config.yaml
encoder_arch: "conformer"
model: "encoder-decoder audio transcriber"
dataset: "Morse code for random letters and digits, with fading, noise and interfering tones"
train_examples: 26041
noise_aug: 0.01
time_shift_ms: 50
input: "waveform_16khz"
tokenizer: "word"
vocab_size: 40
encoder_norm: "layernorm"
encoder_activation: "star_relu"
encoder_mlp_ratio: 3
encoder_head_dim: 32
encoder_fused_qkv: true
encoder_qk_norm: false
encoder_inner_norm: false
encoder_drop_path: 0.1
encoder_wave_strides: [5, 4, 4, 2]
encoder_subsampling: 4
encoder_layers: 14
encoder_width: 128
encoder_positions: "sincos"
encoder_kernel_size: 15
fusion: "prefix"
label_smoothing: 0.1
decoder_width: 128
decoder_layers: 10
decoder_norm: "rmsnorm"
decoder_norm_position: "pre"
decoder_activation: "quick_gelu"
decoder_mlp_ratio: 3
decoder_head_dim: 16
decoder_fused_qkv: false
decoder_bias: "none"
decoder_qk_norm: false
decoder_parallel_block: false
decoder_inner_norm: false
decoder_positions: "sincos"
decoder_prefix_bidirectional: true
decoder_connector: "linear"
decoder_tie_embeddings: true
init: "torch_default"
residual_init: "scaled_by_depth"
optimizer: "soap"
beta2: 0.99
lr: 0.0021
beta1: 0.95
shampoo_beta: 0.99
eps: 1e-08
precondition_frequency: 20
max_precond_dim: 1536
one_sided: false
adamw_lr_other_params: 0.002
grad_clip: 1.0
steps: 5200
batch_size: 128
epochs: 25.6
lr_schedule: "cosine"
final_lr_fraction: 0.05
warmup_steps: 520
weight_decay: 0.2
adamw_weight_decay_other_params: 0
Rows from block 10 of the audio encoder of a small encoder-decoder audio transcriber, named by matrix and row number. Rows with one number belong to one neuron. Each number is 50 + 12 x the weight over its row's rms, rounded and kept within 0 to 99. All counts start at 0.
After each neuron's rows are labels from the 100 clips, of 14976, where the neuron reaches its highest value: "top examples" is what is common among them; "lies over" is the class under the peak. Only what is clearly more common there than usual is listed. The data: Morse code for random letters and digits, with fading, noise and interfering tones.
# fc1: first MLP up (encoder.blocks.10.ff1.fc1.weight, 384x128), inputs 0-127
# fc2: first MLP down (encoder.blocks.10.ff1.fc2.weight, 128x384, transposed), outputs 0-127

fc1.142:57 49 52 46 32 45 62 40 51 46 58 50 35 41 50 35 69 51 32 70 54 36 43 66 64 54 66 83 59 45 56 50 50 36 56 47 63 59 59 48 37 48 53 63 47 49 56 31 55 37 56 26 86 61 53 48 65 42 55 74 52 47 50 30 45 53 59 49 45 49 46 71 67 53 56 53 51 47 44 57 51 55 62 42 30 56 28 43 61 33 43 45 50 34 39 73 48 30 68 35 53 55 25 56 33 54 59 60 55 52 45 45 50 62 42 71 54 42 34 41 61 86 72 47 40 44 52 46
fc2.142:42 45 22 46 52 30 21 59 49 62 54 38 52 46 48 44 64 43 45 34 35 58 62 68 42 44 57 26 62 45 39 54 43 42 47 33 46 67 49 56 51 52 61 50 48 44 58 52 39 55 44 56 18 51 48 56 86 63 56 50 46 57 50 58 40 40 41 47 50 57 57 35 45 35 44 38 53 57 61 61 48 66 47 57 83 43 66 59 30 67 47 81 46 69 74 35 52 54 48 56 37 38 41 54 55 48 56 64 50 54 39 62 48 32 27 56 65 61 38 37 48 50 38 41 76 43 48 57
top examples: speed: slow; the character "s"
lies over: gap

fc1.73:54 63 79 37 63 50 44 77 62 48 45 53 60 53 58 51 65 52 52 51 37 59 34 74 39 51 64 55 37 38 60 43 50 67 54 44 42 63 49 43 37 52 45 49 54 68 27 59 61 50 28 57 53 61 47 40 74 42 52 39 58 49 69 67 47 56 74 41 37 57 37 49 48 58 59 50 52 49 44 45 21 55 57 38 52 60 59 54 44 58 49 56 50 59 25 63 46 81 24 47 53 61 43 54 54 49 52 76 56 34 67 46 40 24 40 39 39 47 47 49 60 34 52 37 54 32 37 20
fc2.73:48 59 47 74 65 58 56 35 50 58 40 28 53 44 50 66 63 66 32 56 65 70 35 45 43 37 43 52 67 45 60 59 60 59 66 50 55 40 44 37 72 60 53 29 52 55 75 52 40 67 62 57 40 50 49 36 46 61 53 47 53 46 51 39 48 51 28 60 23 66 45 45 27 36 53 48 52 49 55 41 69 75 41 55 62 62 43 53 49 45 40 31 47 48 37 35 35 54 33 67 45 56 66 61 60 32 81 61 63 49 58 35 62 54 41 62 61 75 60 58 47 36 40 60 37 36 55 47
top examples: speed: fast; the character "v"; the character "f"
lies over: the character "f"; the character "v"

fc1.85:40 54 56 36 64 42 45 70 53 35 45 41 43 77 46 36 47 49 21 34 39 56 54 35 39 41 27 41 47 61 70 65 52 44 36 52 46 53 46 57 45 50 58 66 60 65 27 58 21 41 49 49 45 50 55 53 72 40 43 49 32 45 35 47 52 64 63 72 58 40 47 31 63 39 55 63 60 43 40 44 57 73 33 40 66 47 31 68 40 55 66 71 51 63 41 73 65 47 32 52 46 31 46 52 75 43 57 69 38 60 48 47 43 51 42 40 58 71 49 48 58 47 55 55 44 58 52 67
fc2.85:50 43 55 50 48 57 60 58 38 40 55 48 38 41 46 47 52 48 61 61 45 59 56 50 77 80 51 65 36 59 62 32 34 78 40 68 56 49 60 36 61 58 55 57 72 57 52 46 52 50 45 44 63 49 69 57 23 63 45 68 40 40 47 56 43 36 48 51 43 70 49 53 37 34 40 42 50 57 59 54 56 52 61 57 44 51 42 31 39 47 60 29 39 53 68 35 41 53 27 82 40 43 58 60 27 47 54 39 44 49 63 39 36 46 48 53 46 32 41 19 35 57 32 43 25 66 66 56
top examples: reverberation; speed: fast
lies over: gap

fc1.252:54 43 36 49 45 34 59 34 45 69 50 62 54 63 45 40 58 56 38 55 56 55 39 40 56 48 43 57 29 61 47 68 35 42 22 46 59 37 54 55 57 52 52 54 36 59 39 52 58 40 21 53 66 36 35 57 44 66 47 53 55 72 38 53 42 66 47 42 46 57 52 52 43 42 64 61 53 31 47 38 57 53 35 36 63 62 34 70 44 62 33 58 27 56 76 54 46 67 51 43 45 57 50 54 30 51 50 61 47 54 48 30 44 45 63 59 51 42 23 57 48 71 50 87 57 14 54 64
fc2.252:38 54 47 70 46 59 32 65 56 56 36 34 47 38 60 25 68 58 52 47 40 33 42 47 68 46 60 48 76 49 24 43 39 50 71 58 63 60 62 50 34 42 56 61 49 49 41 49 52 59 80 47 67 52 51 47 71 57 44 57 61 53 62 45 51 29 52 68 68 61 65 63 50 54 44 43 40 75 30 46 44 50 54 53 53 64 56 51 62 47 48 32 68 51 44 62 47 51 45 59 60 42 53 58 42 85 63 49 65 33 60 68 51 75 53 44 50 58 43 30 46 42 42 29 55 39 67 33
top examples: the character "e"; reverberation; speed: medium
lies over: the character "e"

fc1.40:67 76 56 40 38 56 38 62 40 51 55 52 40 46 59 68 41 42 82 35 48 61 62 41 38 57 53 52 49 48 56 30 47 56 38 28 42 47 69 65 38 37 53 40 44 54 53 59 52 31 77 50 39 47 67 54 56 28 66 60 39 52 50 65 58 41 62 68 50 45 56 48 59 44 38 45 56 64 31 60 43 48 67 40 29 59 34 43 35 64 37 76 61 53 59 40 40 40 67 42 45 44 52 64 40 23 50 31 59 62 63 51 69 69 38 46 54 39 40 45 45 54 45 38 37 49 36 30
fc2.40:38 33 32 45 62 43 59 37 52 46 24 46 29 47 54 48 53 51 51 43 40 46 56 61 63 43 55 22 49 50 42 60 46 31 59 52 79 57 58 46 64 45 54 51 40 42 40 39 32 73 44 45 74 50 35 64 60 54 32 29 62 32 53 48 48 56 54 37 56 55 33 73 48 51 37 71 30 49 56 72 66 54 61 48 53 53 25 37 58 36 48 63 36 72 57 55 41 51 24 37 57 43 70 38 47 51 54 63 38 56 54 32 62 64 47 40 29 79 55 50 58 50 48 45 52 53 51 40
top examples: speed: slow; reverberation
lies over: gap

fc1.111:30 50 62 68 38 74 43 50 65 55 55 48 68 47 32 43 71 71 32 42 65 58 41 54 38 64 40 58 48 48 47 48 46 51 70 54 59 38 73 41 50 40 64 59 40 59 53 57 46 49 61 31 44 46 49 50 51 49 62 19 74 42 47 62 43 54 43 67 72 35 51 43 38 35 65 58 67 29 47 53 75 44 56 41 34 30 55 47 48 59 67 55 60 33 32 57 55 65 53 65 59 40 53 43 44 48 49 59 52 46 59 72 42 64 73 72 35 42 50 53 43 36 40 38 51 36 67 42
fc2.111:57 45 34 44 67 33 49 68 68 37 53 48 46 57 73 24 36 69 58 37 35 33 62 57 57 51 48 68 51 60 43 59 53 69 50 67 53 65 42 71 53 69 32 46 50 48 61 46 44 59 47 76 60 47 48 28 56 39 40 41 37 65 65 45 62 61 62 48 68 56 71 46 62 45 62 58 34 72 50 47 23 63 43 59 73 61 58 65 58 43 38 37 60 56 75 48 52 49 53 37 53 49 38 35 54 55 51 42 46 49 57 24 35 37 48 39 64 45 59 48 52 61 38 56 44 75 47 48
top examples: speed: medium; the character "6"; the character "7"
lies over: the character "6"; the character "7"

fc1.247:23 62 62 46 47 36 54 48 56 40 45 48 59 60 63 45 70 58 45 57 52 43 49 55 35 50 53 46 41 51 35 72 25 44 68 47 60 66 37 51 47 61 36 53 46 49 51 43 44 78 37 60 64 55 52 44 69 53 48 39 26 37 43 58 64 69 35 26 41 56 57 46 48 61 38 68 38 39 32 38 52 81 57 39 62 51 37 52 58 41 32 57 39 61 40 43 49 52 47 66 56 41 32 46 39 27 64 51 45 46 64 30 25 62 42 45 57 51 81 37 42 41 35 53 53 63 38 59
fc2.247:65 28 46 48 34 74 47 36 38 57 45 31 46 47 77 35 23 55 45 51 39 56 44 69 51 60 58 53 48 28 65 44 57 55 55 36 37 67 33 44 52 57 34 36 68 78 46 58 56 55 57 47 29 61 62 56 32 45 56 71 57 41 49 39 21 39 61 48 43 56 64 45 46 30 43 40 39 37 52 53 56 29 75 60 53 58 40 35 38 41 65 49 55 55 54 61 34 58 65 53 51 56 47 54 61 48 53 29 47 79 52 48 72 52 59 49 47 44 33 54 60 47 53 57 35 61 39 54
top examples: reverberation
lies over: gap

fc1.15:57 70 55 42 72 39 49 47 52 68 57 48 59 50 32 18 72 47 52 51 49 66 33 54 62 39 47 64 58 37 50 64 54 36 60 58 45 46 62 56 77 74 51 47 63 32 36 38 70 52 32 59 40 65 41 53 44 46 48 64 39 77 39 55 67 36 42 60 35 60 59 32 65 40 43 77 31 51 20 37 46 59 48 34 53 40 46 56 53 56 52 48 57 45 48 33 44 57 48 57 63 51 43 34 68 50 45 38 54 58 60 34 41 53 56 50 55 36 45 68 25 55 47 58 51 52 72 41
fc2.15:39 55 53 50 54 62 55 63 42 46 45 32 20 51 65 69 50 45 48 53 54 41 57 60 45 40 47 59 48 51 45 49 58 34 37 44 54 30 45 60 70 37 53 69 37 51 60 63 59 41 64 51 59 41 63 49 57 58 66 41 56 42 49 39 39 36 58 66 48 34 27 53 25 39 63 43 44 38 44 48 26 37 42 73 44 54 62 62 47 37 37 49 24 53 54 46 39 64 41 52 34 31 46 58 22 57 54 46 36 35 60 49 85 68 34 22 50 37 48 59 64 50 72 56 44 41 48 51
top examples: the character "e"; the character "t"
lies over: gap

fc1.378:29 40 85 63 28 55 65 55 39 49 53 44 48 54 27 38 60 36 56 47 68 48 41 44 59 50 32 62 50 28 30 60 48 46 71 45 61 54 27 51 76 60 67 77 78 56 45 67 38 68 58 40 51 49 53 53 72 61 53 52 36 53 56 41 53 44 76 41 47 47 49 59 31 41 49 43 44 34 56 36 44 39 60 54 46 40 51 49 35 52 30 57 48 47 55 51 55 58 51 48 46 36 29 83 58 33 47 47 33 58 61 46 38 51 49 61 61 41 39 44 48 59 58 63 34 50 52 59
fc2.378:61 78 48 41 25 70 53 38 63 68 36 59 52 56 38 36 46 72 44 44 24 52 30 59 48 49 56 38 61 57 39 61 59 44 51 49 46 57 68 56 28 40 29 55 47 51 49 41 51 42 56 59 55 46 49 50 60 47 56 53 55 37 51 45 50 63 46 36 53 33 55 66 52 63 40 46 61 39 69 21 50 46 22 70 42 48 61 50 47 56 44 57 42 46 53 25 64 47 48 61 53 46 42 73 81 57 69 59 41 32 52 58 27 43 73 26 49 49 61 53 39 38 54 62 40 64 49 57
top examples: the character "e"; speed: fast; first character: e
lies over: gap

fc1.84:46 56 35 53 57 42 57 66 53 70 47 55 55 53 32 38 59 58 50 61 56 38 40 37 80 67 61 48 41 58 40 51 47 48 40 57 48 43 51 46 49 37 49 30 26 54 45 54 65 44 44 36 61 70 39 71 47 44 53 61 51 47 36 30 68 57 34 39 55 60 56 74 78 38 52 64 50 47 41 28 54 56 47 39 40 31 54 73 46 64 46 25 51 60 61 36 30 36 56 66 57 45 48 54 30 44 31 57 54 50 51 21 42 49 68 46 40 47 35 39 64 55 37 76 66 33 48 47
fc2.84:43 52 62 50 46 34 44 45 53 49 31 45 79 57 43 37 71 62 45 54 32 48 60 47 58 47 33 59 41 42 39 35 51 64 55 43 50 43 62 54 42 56 60 39 52 41 33 33 48 41 39 70 61 54 29 68 69 61 40 38 50 47 55 60 47 50 40 37 61 53 44 53 56 46 58 53 27 77 50 62 29 57 40 43 51 61 62 21 61 67 30 44 37 45 40 57 37 42 22 59 49 46 49 48 32 61 33 50 58 33 22 66 41 41 37 53 47 41 58 24 64 80 49 40 45 51 54 57
top examples: the character "e"; speed: fast
lies over: the character "e"

fc1.7:49 73 37 42 60 66 46 53 46 67 67 33 41 47 60 33 59 65 44 40 73 42 46 67 46 53 36 53 69 25 55 47 54 35 46 49 50 40 38 62 51 42 69 64 36 53 29 42 45 50 45 39 52 53 52 46 55 52 64 47 33 43 56 59 37 58 48 32 42 49 35 55 58 51 12 32 66 56 59 70 52 66 47 35 49 37 60 56 44 47 63 43 51 36 28 57 60 65 50 40 27 71 45 55 54 35 55 67 64 60 52 39 35 70 49 48 72 32 36 62 53 24 39 40 50 47 56 52
fc2.7:59 38 53 40 46 39 58 55 32 47 41 55 59 55 66 68 52 35 53 45 45 50 42 52 38 34 44 33 37 47 42 87 67 66 46 44 42 58 62 29 37 60 53 30 76 52 35 60 53 65 66 54 65 50 23 67 51 54 68 60 59 45 52 40 62 30 60 72 57 58 44 50 52 45 54 38 34 54 42 42 43 53 77 56 37 55 45 42 39 58 43 53 34 57 74 30 31 60 50 51 49 45 48 63 49 59 46 27 43 62 65 43 48 62 31 46 44 46 64 29 53 39 46 71 45 42 30 58
top examples: speed: medium; the character "h"; the character "d"
lies over: gap

fc1.95:46 47 31 61 61 48 52 48 58 35 43 48 33 58 48 63 43 35 39 55 40 44 49 63 54 27 40 53 52 61 64 54 60 31 69 41 58 33 55 48 37 65 38 58 50 53 66 64 49 48 56 36 71 55 32 50 58 42 66 48 46 40 35 56 69 68 34 24 31 73 43 65 60 46 52 47 57 67 44 44 34 56 57 49 67 45 46 51 66 44 31 57 39 67 46 33 62 40 55 48 46 47 24 40 33 66 47 33 24 63 58 31 37 25 49 58 50 70 61 64 50 28 48 58 58 46 35 54
fc2.95:43 43 72 50 40 62 48 33 55 39 55 42 48 53 60 42 36 37 40 35 44 57 67 61 58 48 60 39 24 32 53 46 61 53 57 55 43 47 43 66 43 70 81 38 56 21 43 51 38 65 36 60 45 73 32 54 26 48 49 49 56 64 56 42 43 51 39 61 54 73 71 69 48 39 43 35 66 34 20 60 39 51 62 47 56 53 57 60 49 34 58 60 53 43 46 64 57 69 63 38 40 56 70 36 42 35 51 40 59 44 56 57 63 65 66 49 46 63 55 56 63 45 30 39 54 54 50 68
top examples: speed: fast; the character "i"; the character "u"; the character "s"
lies over: the character "u"

fc1.76:54 56 65 48 42 70 33 38 47 64 57 40 49 53 45 52 50 57 58 44 50 55 39 40 50 30 21 52 58 38 39 41 68 32 38 52 28 50 44 50 32 38 37 81 45 79 57 36 65 50 67 38 71 50 63 49 46 31 64 37 42 50 49 61 67 59 52 57 35 74 67 36 46 44 42 58 48 25 33 51 67 58 58 52 60 45 62 47 68 34 69 61 51 50 46 52 66 37 66 47 37 73 39 72 48 66 60 58 38 50 32 63 48 37 48 62 59 53 43 55 44 46 49 55 37 56 39 43
fc2.76:57 30 40 46 34 31 69 29 36 46 17 44 36 48 60 28 32 49 45 39 53 60 63 71 41 39 54 59 32 54 48 33 58 58 57 52 48 40 44 41 61 76 66 46 72 68 46 49 63 41 57 35 46 56 45 50 49 62 48 43 44 72 51 70 53 37 48 50 64 49 37 64 39 56 61 52 66 51 71 49 44 41 55 50 45 57 57 40 49 66 43 58 54 38 44 63 61 49 55 61 62 25 56 44 38 68 54 63 61 30 48 52 40 50 30 39 24 39 40 53 69 41 44 27 46 37 56 69
top examples: speed: fast; reverberation; the character "r"
lies over: gap

fc1.134:46 42 69 74 54 40 41 58 37 40 60 54 33 42 42 65 71 57 50 45 23 31 37 51 42 37 53 54 50 40 69 53 48 56 63 43 30 60 68 45 48 48 42 46 38 29 51 47 62 40 45 31 56 46 55 48 44 44 57 46 62 63 56 36 64 48 35 54 41 50 45 28 40 56 42 62 25 50 48 41 51 63 44 37 39 59 34 67 65 48 41 51 59 32 84 61 30 44 36 51 52 35 57 66 64 53 75 47 54 24 50 38 72 55 50 78 47 48 27 66 58 64 57 52 51 55 49 48
fc2.134:44 55 54 63 41 55 40 50 42 63 42 52 46 55 81 34 37 55 62 52 67 52 32 58 53 50 54 46 46 33 48 44 29 51 30 65 60 39 39 44 42 53 31 44 58 45 37 62 29 38 72 56 48 47 56 54 39 44 57 67 29 60 42 63 48 46 49 59 70 49 42 50 51 54 69 21 46 45 41 71 56 45 45 49 52 62 64 60 34 36 69 35 39 71 41 66 52 70 49 51 63 63 64 65 59 55 63 55 42 56 50 62 28 60 74 21 53 37 79 32 49 36 44 38 59 55 51 48
top examples: speed: medium; the character "h"; the character "b"
lies over: the character "b"; the character "h"

fc1.120:51 40 45 49 61 37 45 37 47 65 63 23 30 55 38 58 51 43 44 46 51 37 56 58 60 72 32 31 35 60 46 48 60 48 47 59 49 54 34 38 38 37 31 30 50 63 37 44 61 52 49 62 76 42 52 66 51 54 55 55 63 54 60 47 30 54 49 57 43 75 36 77 32 64 44 33 51 53 48 53 56 49 52 20 55 45 58 62 70 46 68 65 39 45 56 44 54 48 37 36 58 29 40 47 35 37 52 42 67 40 49 27 53 43 65 27 47 63 38 41 63 29 55 63 48 57 53 24
fc2.120:47 59 69 53 40 57 39 61 44 55 55 51 58 47 64 51 30 57 47 50 48 45 37 62 39 64 36 42 82 64 33 54 67 32 57 56 47 38 54 72 52 69 52 45 23 51 44 51 64 47 48 65 51 53 34 53 37 51 60 67 35 55 67 64 45 41 35 64 47 43 62 23 64 61 56 66 46 57 51 55 59 44 38 86 53 48 51 59 37 39 38 63 46 47 54 19 52 44 60 65 48 23 58 33 61 52 36 74 54 58 51 61 60 55 53 61 52 43 39 59 41 50 68 55 57 63 64 72
top examples: speed: fast; the character "c"; the character "f"; the character "g"
lies over: the character "c"

fc1.217:40 38 40 69 30 32 45 73 39 72 49 40 40 59 64 31 37 49 38 62 59 43 32 43 50 43 64 71 32 57 54 53 64 43 71 51 64 55 42 46 15 52 52 79 71 51 41 51 57 47 68 62 50 46 57 21 59 51 48 36 42 59 58 57 26 52 44 66 56 48 52 43 72 62 55 53 50 44 38 38 42 57 45 41 65 43 33 40 40 52 62 48 58 50 61 47 27 49 45 48 59 53 53 55 49 53 79 50 59 45 57 53 71 41 32 64 45 52 36 55 48 29 53 48 33 36 43 58
fc2.217:46 39 34 54 51 46 53 38 35 44 80 64 46 21 59 59 71 56 55 59 47 56 45 45 42 52 56 45 41 52 48 43 39 50 44 82 58 37 46 45 32 47 37 66 38 51 59 62 74 65 29 48 62 56 73 49 34 41 41 60 65 56 61 51 37 42 58 46 65 49 43 29 50 49 56 78 72 59 61 52 49 42 33 45 45 43 57 41 40 24 41 63 58 65 32 54 62 63 51 31 37 39 43 46 52 60 59 24 45 46 53 44 49 49 62 53 26 68 38 61 28 68 43 54 61 53 55 55
top examples: speed: slow; reverberation
lies over: gap

fc1.103:43 58 46 31 31 63 36 60 57 40 53 42 65 63 56 52 51 37 48 58 45 36 57 35 58 65 49 49 47 53 53 48 62 66 56 41 67 38 39 40 56 49 34 52 70 43 51 36 53 62 48 41 50 73 50 43 50 41 55 60 71 38 46 39 55 67 67 51 66 51 42 27 39 56 22 71 37 38 34 39 85 48 57 17 48 44 47 39 40 52 48 44 50 54 58 45 56 46 53 52 24 58 50 55 33 63 71 46 54 39 54 32 49 84 52 57 42 59 35 44 55 58 56 36 74 61 47 68
fc2.103:63 49 49 51 56 60 57 56 62 42 53 47 29 38 43 44 58 61 53 41 58 44 66 51 26 39 68 76 21 52 47 38 47 42 19 44 51 51 43 58 40 60 47 47 35 48 37 52 51 37 61 61 56 56 43 32 37 41 44 68 67 40 42 43 32 62 52 57 31 47 53 44 46 38 52 38 73 53 48 52 48 49 36 54 40 59 29 61 15 60 73 19 48 59 53 31 56 38 35 62 46 40 73 54 47 34 48 73 46 57 42 65 43 34 26 46 41 45 46 42 39 56 63 46 47 48 41 45
top examples: speed: medium; the character "3"; the character "1"
lies over: gap

fc1.29:53 43 68 67 67 59 57 72 43 66 52 46 40 34 40 44 64 49 43 54 32 45 60 68 47 37 60 29 44 37 33 49 58 39 63 57 46 81 54 49 50 61 54 47 32 27 59 53 53 50 38 52 36 56 52 57 77 48 37 45 52 41 28 57 39 23 48 48 37 55 59 38 33 49 60 48 45 77 47 41 43 40 57 68 50 51 27 47 17 51 30 72 43 32 54 57 48 66 46 54 27 51 60 45 41 46 50 50 44 70 41 68 55 50 39 44 60 60 64 43 57 39 61 65 42 60 40 40
fc2.29:32 43 54 51 50 32 50 35 44 67 59 58 70 49 44 58 43 59 45 46 45 55 60 59 36 44 67 61 56 55 45 47 25 65 43 62 44 48 47 52 67 46 33 43 86 59 63 32 69 43 38 61 49 56 46 48 47 48 48 29 49 46 40 43 57 60 14 48 47 53 45 39 51 34 49 47 46 59 68 46 47 50 67 39 27 60 63 30 62 29 56 49 52 50 52 62 37 64 45 51 61 61 69 49 46 53 46 23 45 32 59 61 67 39 50 64 58 58 48 76 30 63 39 38 55 41 19 56
top examples: speed: fast; reverberation; the character "q"
lies over: the character "q"

fc1.162:58 35 41 53 38 42 59 53 62 57 33 44 37 65 47 45 45 31 47 55 38 60 60 74 68 38 55 39 50 72 47 73 32 70 48 42 70 70 54 48 57 53 55 64 33 50 68 64 45 67 48 49 39 46 48 44 44 50 41 42 59 56 31 29 44 46 40 36 39 36 44 67 42 59 53 55 48 50 90 35 66 54 50 43 53 33 49 52 29 54 51 24 51 38 50 49 37 46 56 53 45 41 53 52 50 56 42 62 43 53 62 27 36 47 33 19 42 52 46 39 28 44 45 29 36 58 31 43
fc2.162:27 42 42 58 48 47 52 52 40 43 38 75 47 52 55 47 42 49 64 46 60 42 52 40 33 56 44 35 61 41 50 50 53 56 49 54 47 69 47 45 52 36 59 50 65 46 66 55 59 42 48 38 37 46 68 24 51 69 45 47 13 68 38 64 30 47 57 57 39 71 55 53 38 52 38 55 43 53 48 65 50 58 46 68 51 71 54 20 43 35 39 58 38 52 29 59 31 44 44 30 65 58 38 38 53 17 64 44 27 70 40 52 45 67 45 55 59 52 54 54 39 33 49 33 43 49 68 38
top examples: speed: medium; the character "4"; the character "q"; the character "k"
lies over: the character "4"

fc1.218:41 46 36 71 60 18 56 65 65 64 42 34 56 51 62 45 58 56 65 68 34 35 48 38 53 60 26 38 49 49 45 39 44 65 41 48 62 46 43 49 69 65 52 30 49 50 63 35 71 35 47 37 45 40 52 66 58 33 44 65 64 52 62 45 50 27 32 70 50 68 29 57 49 58 46 40 69 51 62 61 51 59 37 28 50 40 51 52 60 47 51 47 36 63 41 46 42 44 69 45 58 51 41 34 58 64 49 72 62 65 72 61 35 53 51 55 35 68 38 47 43 71 44 60 36 35 47 40
fc2.218:45 46 58 42 44 72 57 64 49 58 46 60 32 62 61 65 56 56 51 37 51 51 51 77 40 45 48 36 47 42 58 56 54 34 56 31 81 58 43 69 38 47 45 56 64 52 53 52 59 63 37 73 46 45 45 38 55 47 85 43 47 52 57 53 43 52 36 43 24 45 57 51 64 52 61 39 39 68 38 62 16 54 33 39 55 37 37 53 75 61 50 41 49 64 51 54 33 45 19 41 53 39 49 51 58 56 35 32 44 33 26 56 66 38 30 53 48 48 73 54 54 44 59 48 49 56 48 61
top examples: the character "e"
lies over: gap

fc1.208:64 38 67 42 61 44 42 46 31 47 37 46 50 52 37 52 44 35 53 46 30 62 47 49 44 49 63 55 55 40 46 37 58 50 47 65 93 66 46 41 47 60 67 54 56 44 53 56 42 37 54 66 50 56 77 78 45 58 69 66 35 63 61 67 53 52 66 68 53 42 40 52 46 52 51 54 43 19 54 57 33 44 50 39 66 50 45 55 38 43 48 47 30 41 47 53 47 46 53 52 43 41 35 88 60 48 35 31 34 48 43 51 53 62 57 23 41 41 75 44 43 46 62 66 52 56 30 51
fc2.208:49 58 57 41 48 50 58 83 70 64 56 51 41 30 56 41 68 42 53 61 62 39 47 36 58 49 48 43 57 61 67 71 70 59 43 47 43 44 79 47 55 61 58 48 55 48 48 65 45 54 10 48 57 52 71 46 64 30 63 50 31 45 44 44 46 47 23 32 69 47 48 51 48 56 45 54 53 58 48 48 63 34 47 66 55 49 64 27 59 50 37 41 61 49 48 13 59 67 58 42 53 46 35 56 43 45 44 61 55 65 38 62 52 37 50 53 63 50 73 39 52 72 29 52 50 57 52 39
top examples: the character "e"
lies over: gap

fc1.197:51 50 55 62 40 46 46 70 71 50 51 61 64 47 49 41 53 58 52 45 53 74 56 59 47 59 70 43 67 60 60 47 47 47 54 40 61 45 59 60 48 38 67 44 31 39 37 33 58 40 61 41 55 37 67 53 63 54 58 41 60 11 52 35 40 47 46 47 72 65 58 50 43 63 50 39 56 51 32 67 47 55 63 23 33 31 55 66 56 52 53 27 43 47 57 57 48 47 58 44 44 66 41 52 54 65 42 81 45 36 46 50 73 45 34 36 44 61 27 30 65 59 53 65 32 66 48 28
fc2.197:66 39 40 64 41 48 37 58 49 33 55 48 46 72 35 25 73 45 34 52 31 39 43 57 66 43 34 52 47 48 42 40 56 49 45 47 47 55 76 54 46 58 57 40 52 46 46 64 33 47 35 52 34 43 44 48 46 60 35 56 61 72 32 68 73 46 55 57 63 68 29 53 52 57 55 48 48 70 42 48 61 62 35 46 66 45 45 56 29 62 37 67 22 60 51 52 49 40 39 58 76 43 44 36 30 43 51 66 58 36 26 38 45 35 52 58 57 38 45 37 44 48 55 58 50 23 41 69
top examples: the character "s"; the character "e"
lies over: gap